A small contrastive image-text model, trained from scratch.
Training: adamw at rate 0.0012, 12200 steps, batches of 256.
Rows from block 4 of the image encoder of a small contrastive image-text model, named by matrix and row number. Rows with one number belong to one neuron. Each number is 500 + 40 x the weight over its row's rms, rounded and kept within 0 to 999. All counts start at 0. Numbers have three digits each.
After each neuron's rows are labels from the 100 images, of 14848, where the neuron reaches its highest value: "lies over" is the class under the peak. Only what is clearly more common there than usual is listed. The data: drawn branching plants. In brackets: how many of the 100, against the usual share in percent.
# fc1: MLP up (encoder.blocks.4.mlp.fc1.weight, 480x160), inputs 54-107
# fc2: MLP down (encoder.blocks.4.mlp.fc2.weight, 160x480, transposed), outputs 54-107

fc1.466:481537491481491537489541516466512390571439481522474473509401546546519474500494482524503422454460529535469454380565538573470528416534508483525587520504487497436495
fc2.466:531550524481575509458534528465494515512446451452500486561478471560456497446524542479520504484548512410471516466539482547526425498462555427486542538470541498527415
lies over: wood (58 vs 6.2)

fc1.186:463448536518589427485471578486558471551492476432551468483418507465475469531504465537483544534522501481512573521491464515478531533547569453510445544517517531597514
fc2.186:474489482463490531532499451502542476495564509509558510494564442485531467508458489558575537421454482518439506483516502411520496478438488551529463502480457397547577
lies over: ground (72 vs 16.8)

fc1.192:497566491467515489528549459484604479400501521510508412578489431482498558540471525524483548536531474535503495505486495451566510544495481450497530495504584508508484
fc2.192:514450500447519552562532462563508478502496436467543486491533459517526477536477564527473536489462417442437545458537520419539463534459511537537486573446470423521509
lies over: foliage (28 vs 8.6)

fc1.85:498538485596538456497519445529515483517474436526577523476493583465494497530494481468454507446497529478467444504518480432544524497490475484521489509476512479478513
fc2.85:563454529475524459526446527548620534504477491539536424457536552481546502522482460579527445478537512503476577530457504518460451521480533483449421543443505513478441
lies over: ground (44 vs 16.8)

fc1.476:545583484504479481521517442516513472512456540509515489477458504428510499490457477417438517479539539575538486579509482492548499479456460434511493569516507459514499
fc2.476:524558452515415529551556444446559503485473606502531489493475516559514550554482505509459478566467476519515501516530453527482471449511594521430461511556512535483491
lies over: ground (48 vs 16.8)

fc1.168:494498488530449487520556502474504492603467551432545491501464549527482503466458418450491469520511488403508586508473522504543507434520578459514479526520426502477447
fc2.168:505568418549525572490477432515582465490471582551420476440473532461514513526461448493518429539551441525574543491525491463424535455545519473475539553574529461501502
lies over: ground (98 vs 16.8)

fc1.439:515493458489483460574475475542493510505499542409526435549484498471497409406456531449537473521458547468463512529441564520567564521543561485502410527534560482486418
fc2.439:452427490547480568455425468559557497499491489503429513469465550419520466563435507533506484546517448555476532458513533428439540483507509449457468468569540449490496
lies over: ground (99 vs 16.8)

fc1.99:497445555484493481514485561536539424482533559425483470541469542478502498477486438533536436468502538543530456458476497466492502528471466440443465565534503467549559
fc2.99:485476496468542544548566560502451502541502531515453586451460528567531566547476524475410562492465530500520506509471532418582499528466482523533514503442485551487561
lies over: foliage (33 vs 8.6); wood (28 vs 6.2)

fc1.117:516518555552528511514496505497507446496479503513544536540507477484500521561467475577405448504540528477506574579460464547456515512584497446424513508506497543533525
fc2.117:529452487505487534500477479494543534525456499517516515510466561499517479499496482466498508458472446487431458490490529482498456569473510544458470518566466516470536
lies over: foliage (45 vs 8.6)

fc1.173:462532420524489503520515552499548488521527537472588520484429565568563494473463485490504485547498581413498529500505527502513541489494563477523389507506514483481468
fc2.173:457471454567545575487455439501565506552484548536403506451440532433512496570444473464507490492548418567543509494536577477436561430553532443458521522564515459495562
lies over: ground (54 vs 16.8); foliage (44 vs 8.6)

fc1.227:476500489456533524533491551510461528449453527481527543465476564503555459523460515512455501455466482511489481479448397524504563498479475511508426517461553513425473
fc2.227:518454498499557568464579474455555496536506512489507457477506592535522549513469485431462494496570477471469502497492517453510462454503503490518508433461453561506464
lies over: ground (76 vs 16.8)

fc1.383:426543513459504513560470518507574551538507584473521446578480499524524375486532406488516456523489485493505564549560537504535528520515488555520441467539539530512603
fc2.383:496440519450497431508520475504500547592519503532532589543494504572487445524513453480469470501512505559497541543540479522535487450532608486575497508449474471513495
lies over: foliage (51 vs 8.6)

fc1.165:538451540508544512638476474493527536535459492439527457552461542544470516529422525470497551495542482432526493483499494547559516489500498573450529532476504504515434
fc2.165:482500509473489450522492502503593482477508461508470565495493530605511576549544438532508442499569467529464497516487515440546535506428501443580463523495527492502492
lies over: ground (85 vs 16.8)

fc1.478:440532513504516508419491538447497530524437455518515479494420508482535454525538509478407438486478500467483450521525503589504538443467510550502499558518403501405498
fc2.478:487571459536483429501526468416547478576577504453527443488557524548439574467524568430550499461523513522494543572549499494531531477525529434506565519484536462484459
lies over: foliage (61 vs 8.6)

fc1.253:468488515490487585511442495461554480505538485430573467503524537527509454502467437435476447521515548487472531575538515394508472515441493470533529546558480518507515
fc2.253:492523497478444528520425501489478459536483611540539498441448544538537495596485450519527506474438499473502576543539507496497555522540533498469436563511469526482519
lies over: foliage (30 vs 8.6)

fc1.357:551473531502545511506545508552543441467510502482537518481507501512567543505561481488348459509473475479476520537514443482494488460482476480549444527557494438531508
fc2.357:576449479492563530487404485466590423487485441527514449487488473505531492525514440471477496513439497509434546488554498464477426456501538494579478545452550468499497
lies over: ground (45 vs 16.8)

fc1.172:475481522492503503576410553437525477526528516457494517518460445494542548549484564539477504490525524469467537526483421561445491440556488516509491459499504526508502
fc2.172:501452502491571473554458567458586485486475516528544541521458504464565450549510504538507470446499467481499442463413478513548499524470499511471476495519448435541477
lies over: foliage (32 vs 8.6)

fc1.342:485563544479491479479512527376500504519542483474470443476530511438513501566459554478528493493546530598523481527549480516483487487461475488447587541491545519434513
fc2.342:501530468487541531526417457490566511494464499538483482532416488542469385488509481520498521503471484472508548516504499468524464479471521511460530487558539545514524
lies over: wood (53 vs 6.2)

fc1.209:574466472445473498530445504433548441487462484440437494493490566502498501564451424491457508500469490487513535496482575459502456514450426453469466477474496482500554
fc2.209:459586536492461510540487460470532554504534507505534538555460491534515557521511497539488484486463556479571524571493538507567503494446494543519534528526488516464597
lies over: ground (37 vs 16.8)

fc1.138:434498476554515489495515530487538540485515489517497497595477455561466510588531530530464630446540475468480442468480569492455447518537495528490550515527512465509495
fc2.138:464521544552516494470444513417518529524512459438537471563491574447555512492487493559539477534505424447531505514460572491544474471507522500486497484469477446522514
lies over: foliage (37 vs 8.6)

fc1.10:514527538493482489503565529578538555445509528465536548465425584497467441506445527540489452472502515488508510471533540537483499543552440481527459456488528440474493
fc2.10:519484452504476483505509442495557477529459505525459526495510524478461518427527441465583472551537495483456502455506476566451442458520512446443541458628510451481445
lies over: foliage (57 vs 8.6)

fc1.243:514460517539478401474521470439431484471518458502492404512495467492526499507501468559492561458508546494541488476496523518555475446449452452514535534522494446459493
fc2.243:481500477521452507518497534459472457467518485495455516415559587565496521501596465465471511517480485486470465512513516478489516445528535534556436487413557526511519
lies over: wood (30 vs 6.2)

fc1.180:528497469507526509525483507473502455517500453393491511586499505482537464511432458570509493517543538548572494433551422513595513501513524581440458510481489495538525
fc2.180:488410459451445443498490524525527461489421556560570558460494575550586477530503528516529538455482553507441462530534555449524537534473472487476535485537449488508620
lies over: foliage (66 vs 8.6)

fc1.142:480457515399502462587442488466544460498521561505532474461429531529517516516515471501498526488514466515557471613490583475522458475546490522556541578481519471588431
fc2.142:577557494499554497400518514534583467503427529510445518529470461453478508462482489529521545553549486575504463419474523532457516453508448510466460504538436434467544
lies over: foliage (76 vs 8.6)

fc1.281:424488469438590453492528551515572504487462502460518431439462449538479463445503523488553521536580500403523534551453472476532559517546526550509520510539568511474499
fc2.281:482517444519535472505438446521531472483543480458488512458491565463489498574512487466470488533531420551482472529560548479444581497538578515483488606519542445574531
lies over: foliage (48 vs 8.6)

fc1.146:492491568490457566516465562510496499444580451491535467496504519495606521522487441477508513561578529452450462496471440541517464502468531456469447505512498398563477
fc2.146:533512429497526567525509575552500529474502517483442509418448538491468524551476467516445506507544502505455548464482441459563555508584511544502424459484461511464501
lies over: wood (55 vs 6.2)

fc1.1:519495522523470449552477526422550564506496477464558515554516466441480491549502421563517505532464539484512526514588477450502538516543498437464411469552521425486470
fc2.1:491457473471494537545568556492560512482504469467503583466504557568523529508523412522436466521448433486457470503533498444461559561480459560486473522442506504479545
lies over: foliage (37 vs 8.6)

fc1.131:421484504560475467491577542429489512612470462473533424478475486530498529544587467481530488418538494464495455496506492548491568523486562528484495470562431530464467
fc2.131:442558467555516491456470406533508491535505493591467510464424537447483513469482534494498554537529471446517464476494534525500509499579505481497591499543537467528501
lies over: wood (52 vs 6.2)

fc1.452:527535544458485459473513410549494524550468470537533442460466483535548461489476419495518580518534520508474513595549442513466525478587447398514524491582464446503484
fc2.452:519553544563447580519509472489508480459490441489578504585425534532424581550514484524479466515496482496499542510568485458477523459473585476492524582509578510511539
lies over: ground (52 vs 16.8)

fc1.319:558491496491520485529493539464517460485437446461529400464443478509551443547531520464459535540478465504516429543476524540488453515556495576621520520522550501495534
fc2.319:468517445570450494486531453454463455528488483468468475535554524575463500501457563488448541522520561432504561536531534542513479520526490509537519495437550523479439
lies over: wood (27 vs 6.2)

fc1.366:523505531511480511507450499498507526505486548482469474514507541474474468555472459547508390521511462439483505594483482456416466511490508534549494487530483495488477
fc2.366:495460572442503544545528511521504440492523434514469493554439507472610516500466528493474449495494510474487494471478497478537519503465524512620467445536490510543462
lies over: ground (67 vs 16.8)

fc1.304:471495490457507484487538532457569462514536490502551450520466542526517412511382529570520508516509487504403508482479513487491466450467506507495526515501510500557509
fc2.304:513520475515523532492473583570539571513462460464492525493503496478522518527463459536468491423452515520559565529433457457480506551523484533432449517560468504468538
lies over: ground (48 vs 16.8)

fc1.242:504494516499539538539512483452571450434509494506515460507468527493554443496467475562488539452478554410473489469460510506473508517503540481485473499526550507541541
fc2.242:500523488492467496458530481466497556529483553443541547502475432498512576504490575407429501512468544565518514592525527481510587539569463487483486509507427515539503
lies over: foliage (56 vs 8.6)

fc1.37:512549546481459422458508463465553505495448503477518454482477520499511493506510558511504496437576482582424475583580526459515553452505451478516516485517489508505464
fc2.37:513554528423491502485518496563473467504450475583505442482464493473513588479552482496579487477466511461489511496484523452509576546505526474510478484508501435551502
lies over: foliage (31 vs 8.6)

fc1.183:501521487452463412457438480467477452550522482453546465489510494423517518496561459460491546477505506528490541466541610524405566509536431466472456576530552499482429
fc2.183:568567450474540511532485544500515434483464510539487503511483590521558537572550477493440453470454572494439480590508503530545446532483568533567452514522542534474551
lies over: foliage (27 vs 8.6)

fc1.166:458547580535503437523480519558490496495427441499532476515488482562507491523477494523546457449495523512458520500517462536453500504545491493477498540501514452447598
fc2.166:504509480544542568483496473496518522451491460493501488522417437438503484454462509467532491491529471487442529498572425567429517508571470504448458510526546450526470
lies over: foliage (30 vs 8.6)

fc1.270:538474565527574474515531464419528483502564500480522512523483517517520466504502424501544537462460476537523553465581532525528580429546502537517550456543447501434513
fc2.270:525512482477507482462486489589610532583528491521436485496479431473458518486460511512520534447532498473474494483468453505518368474481543424502535498516457500458510
lies over: wood (32 vs 6.2)

fc1.15:474533506497497426485494428522475529501442494533499504485438476499484488538502487450509473588454558476491530566521532468482456537518526528489442528549470539493468
fc2.15:508465443539455517529417492418466447541504523470511463502552531522502477547530548571508520539476470501499460498462502490566526392527519548513484543478412472484559
lies over: foliage (52 vs 8.6)

fc1.267:483494412501452469476488517450501550539508446512527473541482458527439491456488528518469519485463549535504530563439500426465460520479453503512492568525457426570500
fc2.267:508503478513483524495508532570552510501503437481442503381509520492549524497451484519485583468552523434490460462513475475494485519508494521508535460490498522456528
lies over: foliage (59 vs 8.6)

fc1.257:440475437512500477570544512487519545519526512505426474551507452539511452483471509454455552531490460522516425533515498513514438560533485522486571539441538393499491
fc2.257:547537516442504562486465559485550512481484531521462539494504491571504511526559476514453462463515571490562499544482451555499517559462515494503531464499492436524492
lies over: wood (31 vs 6.2)

fc1.83:419525429505495569499524476490507528497521506461526491470385496440505542459467524450575526492470507505488488521493507496482486497417458518488489496450564496502589
fc2.83:470457510542468484478459472464490512519477454458504483455472483454490442478399527461530504512567456526540497458493510536454469531512511521488519451602460353471525
lies over: foliage (40 vs 8.6)

fc1.400:521479502485525466511501418443521508515544493449578460446507536452469500486498518438510562484507518563520522480539453492532469500514495490493477556536470518507455
fc2.400:542517495460461551531479522476509517484500544467538486534496607437442469486488479629500475474560556459493551520527515548529525512492531469484442437487531493557482
lies over: ground (48 vs 16.8)

fc1.335:543573523475523528456490515486498520439496553525501473472442415529520436527495555539500527500562465464496493486526589545524472498489528563482468468539485549489490
fc2.335:496494501518548469503571524499433525487497447430497436463557474472488536456501607505529536500494537520471408507498504521572538469470474539534495539521477489459567
lies over: wood (34 vs 6.2)

fc1.347:521502564560556490554529541478535436544529540458528514454477606431529475553509469493505498513456490496443482481372505581469525441512520481441532510534467514505518
fc2.347:537471530506577427581543563504508508452518437542520454468483500515542486484505502510461549461489521481471499518514566493459554546433481470484502585519535475480519
lies over: foliage (31 vs 8.6)

fc1.293:479515556428559486497536440483458537466545515469580425500436526515467474496477474551541483419593527519518578543566542509536549540442506503537534605573442493504486
fc2.293:477452430477425508533497491489549487459508453488507533486507533545509540454574499464469443510474509543513448494521501470552484503480519482447443541555510508492517
lies over: foliage (59 vs 8.6)

fc1.53:521546533489577482494522420451496417426413448484505410484513456497577510539487524464475510481508565503444474508527508499493526447507474525560507522546547437536467
fc2.53:474540446490490522455432522517519482522495529517479551497502515537505463522561507525511450409526535437453498551496527551486460472516547556502505519487496431526526
lies over: wood (27 vs 6.2)

fc1.296:487519546476493430508508483561522498530466506498480418516500444522575497546415461483511487454516476502478529492540491589479496493515523483514454510522520438560554
fc2.296:488460465537421486560492438375513433523563529463490469463567536528517532460533535442541461507450576537478496588528569528511434499494565508518467514447467476527504
lies over: ground (63 vs 16.8); wood (28 vs 6.2)

fc1.29:520513561500510492481540400483499642538513525509435548523496469536475493518559509467562537444573562506463539504545493451539547482519473479517484514528484637452516
fc2.29:456525481480498536542524541529536521483526489474502501537484493548470564520556433565516542510490502496528513465489461447550487465443482559539436493506491517473573
lies over: foliage (27 vs 8.6)

fc1.351:449519492526477459535463501426544536522498524434506445451430457463540511515536557413508507508497503532526472506463532468488573484482491514572426560528462525569471
fc2.351:428484575519500439497464466460545530493510508500525496572511491465516519446490590476529533512486430405463469468501485515497489469550559517453543438527438414522531
lies over: foliage (56 vs 8.6)

fc1.81:539469459537486514529503516507520581520529414536474466489415459511449511557480517506567468484480526586436544512513550511438531528472524520536479509487439422491433
fc2.81:425545548480464565530521467506410494483482484455487433441451484475488438458460516509494620434534530504500450509469473533446429553515483509434532497563522515481457
lies over: foliage (49 vs 8.6)

fc1.144:513472556519483479476545561514541456448515426527455461562491577499477532524527431510503440412504560429549454504541460450498563501506468450546492478544463475461505
fc2.144:505554501520490501542528556482497545531500485475427542596483499486514550502540529571388511535552473488460490523465485458494627567502474511502491530406526474468516
lies over: foliage (28 vs 8.6)

fc1.322:495594521434563536505567493549563491486509503524516515525433529482522454526503429470472486488450493564582494514400439511498531587495475492533523421534476487484540
fc2.322:483522485516506525485475514533560508511477539487522423512519500474553446498490483475542488637553473521473529505535569553437534413466462523487545524497479502492467
lies over: foliage (59 vs 8.6)

fc1.289:472531567501458470547481514495498461575510434553506450463484537500498433532509442439478589520559478498534507549459487504441505433485487542422481576482447467561501
fc2.289:486561483496501448491553519465561454502509438499431382457505489588462606520507550500521518487527566530470452472462486443478459437467489475479525519468564479521463
lies over: ground (39 vs 16.8)

fc1.275:513549480479507512466498515493549507479497594509481475490436473525542468497504464500492433477529470557526519501479512556490562551526454503593477495510515541512485
fc2.275:537438551582566461494497559469585509489512512474508484505491450479559496463401505450518541530513470558434527481458469501504512504486532482541470497518508482491453
lies over: ground (64 vs 16.8); foliage (28 vs 8.6)

fc1.295:456476536440459513514509503474486474522545489545678451537516564511505477537559486539525506472478534417547509521478466519506460413494468521576513478542530611513500
fc2.295:557447561529442462516524553529501506510429482537482510547434530467499474499429522511505554481504508465464484461466496472538464533437456461451493519531487505461475
lies over: ground (45 vs 16.8)

fc1.79:481492461605568516540467556495534552538443479534514505488467573478448478562439492559429565512461496501494553439512554474564479538479541526548512519504451539453473
fc2.79:489511471535391457496475487550538491541506538516486474472571579450468588478503501497475506552536505514521521565556484446536566514517497416479488527479560504440469
lies over: ground (71 vs 16.8)

fc1.102:491570524529490450476515564486524562593553498462473477503442448487488481544553560543564530516417499536498536560452516482536548437596540486501486577424481586460508
fc2.102:505556503527501456504492504520501539432444449507594548474509498487512547522496508562607549546421506466486509464467510488550578537498562616490484529498413555472584
lies over: foliage (37 vs 8.6)

fc1.147:505509482490511470506527524463567528569543507483521456496465523524410444551541553500497529475566518480509475531555484503549525516603542576498501610551457554469530
fc2.147:523522532447466459502502494514557447492518528544493487449420565454531486517519538454479550501503509469423431468496466491520552528504502430476490514440440507510520
lies over: ground (78 vs 16.8)

fc1.447:531493502469460472471498490497501454449501494468480452463479558459489474549526523476529529534619526451504584448521456514511494538467460477493454498545442410510439
fc2.447:499459469462529541490518506600426569545528525518480464480474499505482481525487487497467589502454534469534515433466469512490576463514501506477485493533504564456547
lies over: foliage (46 vs 8.6); wood (28 vs 6.2)

fc1.361:436489531500541558491521447547556523522451566505543479479503489540590512473498451449471484469492536505498547479469485480477515516418555468515565501506514543440544
fc2.361:549458468491478543499486499416533460519516474535470503468460509517577547544480436514539490436476561454464530444494463510514378542482520517509488541499518580541428
lies over: ground (94 vs 16.8)

fc1.93:507533527515578511461487460452473527547487544515516474496450512550546466480517547527519518555514486520434430526481518484484496507490539541480505507539486502541447
fc2.93:473551473526496536507488518464541508483555491483542498528523512492525534447493556564481479478477512487447460490430539429518482570451548492509500468525494522519513
lies over: wood (29 vs 6.2); foliage (29 vs 8.6)

fc1.354:482460507585503538513489534469495497472441553532531477461511416555469513527510518464504492497587565524491580479536489509527492503506454520477546530537506429464473
fc2.354:517465508522528571500492497524512453459431458524500548517489493429531465476544487533494471526478453495463469404494524486511452428476472469470487515566536586575483
lies over: foliage (64 vs 8.6)

fc1.237:537445547577514510453471451513494511425495564488512491563456506436513526532482516527435565449531460511495479554494510553495483518527526570445535447494535465425579
fc2.237:448407446494483455462505532467606547490439471479508479461418516443471476471501510490474541502487516603559555455455509456470511512545492433486490479539476482505478
lies over: wood (27 vs 6.2)

fc1.128:434431576447466427515419528530554513468470458548516488530491527539542453428471459540458510549457518591450436545508496570492522454439545456490525463463473503537511
fc2.128:467489524482507539531394488499531464437471457491569491504502497574467492521523484510544488497414523491507537489522439465563468607588522573442453480554494518440516
lies over: ground (50 vs 16.8)

fc1.290:462485481493502457458465507531502494587461527530481505539494510472563486528471552507442521473559529514469489567558393441527496448487504477475576498500519482455596
fc2.290:482554456509463482539508463471520543470544551457589462500533520554432557542566501484527505529474515482560511512554437462543520481489534491510499543457551568494546
lies over: foliage (34 vs 8.6)

fc1.38:535472502554421529512498437463529491523506551536525485533492490519546471507527529538495516532491427520511545535529511469535502480514510471490502519516447581526508
fc2.38:466516491406514533568555481438478460470496516546435413540527438522520553480515498546492490480438511501546490498495508432554439493439521560479524406518476503538469
lies over: ground (42 vs 16.8)

fc1.473:448519503498526494467537451514531464494515444440512486495495485497476454494507405518564571524555514456552471514543442511479560519469539547464456489537485445426533
fc2.473:550464462453462574491450533430530552475488463564441605498468500505483465504517413455489506535474553475496508538480523536486517591511489428470487498522575493508511
lies over: ground (61 vs 16.8)

fc1.71:466522498466529446510533509527535517452562488521471531516466482508522446515545593489495483501507523426533527475533495469524521531528459471507356481514524490438473
fc2.71:556454501415551533534397530530526526471453439530472467508463533462535479537492466474557591451482440512459471430409473472524484556467518533472511546517409486526603
lies over: ground (57 vs 16.8); foliage (35 vs 8.6)

fc1.100:454493562502498488533508523529566511515483521481547481597520490555526510585500506485476447493501552582460541497469458511476478525525481500606468553535490543485441
fc2.100:478438561511506466483428552485522528513511531609469575446470610486579479596498480521515497481492492434473458455455545446552508522520506470490464610528508531521509
lies over: ground (75 vs 16.8)

fc1.4:443475491501479414472477506467524503515547562516469505518416511532521491516594456529505412463515574501479515456478510503496515499488498490520553540500539582489481
fc2.4:511378499566510448458506474495490511451481514466516515514519566454494525506462573521581523485449528510446402485498463544573481559529527571454472510497384483502574
lies over: foliage (29 vs 8.6)

fc1.63:504543569524466505567555496496546483456477541535541493457480489458572492580541530537495523541493486530441441484495553461619510502593426544482527507564485519463427
fc2.63:542499513525527480408507511531511486472441547497427452507526484447500499469528476504545453502525530438480501487432503578495471487513436555453506491568468435553510
lies over: foliage (30 vs 8.6)

fc1.215:547496503435555551519524477463454504505482510466607431540487549491483516539548487554540528523511507515508504514547474458525460551461524476496479501573509514577506
fc2.215:443513482540449465501544515502474448467594535475590502501508555521491504482564472511483480505485489482536533518523515501477532442471564450558467553454544532528461
lies over: wood (48 vs 6.2)

fc1.190:517558513512488499513461477482494439472546476490565403517460435508491482515457411532461519533407445520495514551504465550522556479526502524494534487520526566455519
fc2.190:518534495494503433492448515451480514529458545449543516494564485444579490575498531528469491432455560558521435533482513476519478478477510514477556594511488483542512
lies over: foliage (55 vs 8.6)

fc1.33:482523480531544451606490454564502433462535512487461469455463435446466468516437427522524539475481485444512554545489521522448518533473508567505513504505478466551590
fc2.33:420485542503498459534496498481545585552487457495528490544528476492512479550470583474518651519503556598464494530493539495522492499511497462460474536521476524531514
lies over: foliage (43 vs 8.6)

fc1.285:550492496579514467480512535556516544520489483478512466537467517571543399521514394482480507575520599560489500515525512442483488492501519523519415515536494549537533
fc2.285:485477483537454493563450528461570586504562478461524501556536517517521528528512491442440496533533498545557516592501516476584520483529526485560442481510501541565459
lies over: ground (69 vs 16.8)

fc1.60:530519548538507558576450443527513514517512451485497500518516502545489470519459558455483544498518503482511518495553516554512474541526451462498522420439470519532467
fc2.60:456538484472480504506525476408538519516519509547438501586516457499522526465526565455523499481546480488489579537432527467523467527440542562541518493491553506483462
lies over: ground (68 vs 16.8)

fc1.316:458515568458478542474512475459509529519501510492479469453494530507537476536452479516560577486440429565518461498466493423495489444554560469481418483474503527511526
fc2.316:526515531519472560527474485443530464483502502473486497516485510441444578472433530533500542489450451480459522470443537440474477462419552484501559424521488487509565
lies over: wood (35 vs 6.2)

fc1.58:501438527595575475541493528480513492543525536461455456539494474507491492517512437474493472455596470469478483553507560453483526540520514518554492494542443568453482
fc2.58:428492481520484558503451448425592509470573499526457475481421528492555494513424510486458527526501540471448528412513535454570466496511473496526529547507509505554528
lies over: ground (59 vs 16.8)

fc1.449:484536447554586550529568510514553456476518521537454392474486509499598530564540503500472514519511516444471530507541506528541507539461470514606531500503426528530497
fc2.449:449521559520516435545457448524532464600524446530485529440531496509575493504566538482480523522504588447463447518453513506554476505512537528511553531491546513457544
lies over: ground (78 vs 16.8)

fc1.403:477473492490482455485484485425545535520512468526486485542496497499605466489457483430453443569466506487583510477579444530578477536466516506422534426591491417501528
fc2.403:525487394513428465530505522480556494461405502574509541481558602545440501561555421561460483501520537537521457483516433495461508496501505577459486506480467543442528
lies over: foliage (49 vs 8.6)

fc1.468:481530488467520485510546480517507488488548433511502489431517536455556456522516425441525578494556420487491458508435527545528505496517437493528499553558443436427517
fc2.468:517528463517491516505491548517554545534461439522551420562503509481517514476559496506521523412415473516477532536462487492468486578490479427504475528504437555585512
lies over: ground (38 vs 16.8)

fc1.152:504430539536517530474535510461533467533503542464512519484489487533540450512497470451452468493530582506421537528520502450527478514501489503529532424512510466501453
fc2.152:440571518495515519461474527466510492522506508462640507453485534501483560583498544497494491509503530447506474462604514542541448531476609458540493556533528542497521
lies over: foliage (30 vs 8.6)

fc1.360:490506528473508520481549475478605498524513532460468461542461475507572457491511538534465445423495471516431483535516508519556516473533531525454455498499502535424555
fc2.360:535439444528493456493506513443565534460496487532587518540534484494532512483474499396582504479435549530461530481440441515511444517487574511508423526514447504445451
lies over: ground (66 vs 16.8)

fc1.96:492510560504491537500525468479499521582536466501542511443445513524540461521448553525473516487513478549479578497486400466470565523525536473484536556550486515490450
fc2.96:463444524496462421521484436426481535498460539481433508501512526481529514540449503486528513389530570550462449505475457488525434505521548482468457511518442491525490
lies over: ground (40 vs 16.8)

fc1.148:477548552545491508546475498435527611473534517499502486483431540498453503547452518466515410519556506588559529527586490523506578454543531504504571501527488474405482
fc2.148:487514565496531411524539507489537510585509515468504426517467459472483489477469526588487518502516523461448513544533449515486516456550429468526498507517480492531402
lies over: foliage (57 vs 8.6)

fc1.440:428487496525494425519458470436508525537522454539469467469480493487449477551507520461422445551578533515484417467446514459560529552467456509491508534607487456494429
fc2.440:465543574528538449385471511529520496549509521485503467421465488454504535526504527512517498504516506413460459511564509491529588480514516537450566506516525444554506
lies over: foliage (55 vs 8.6)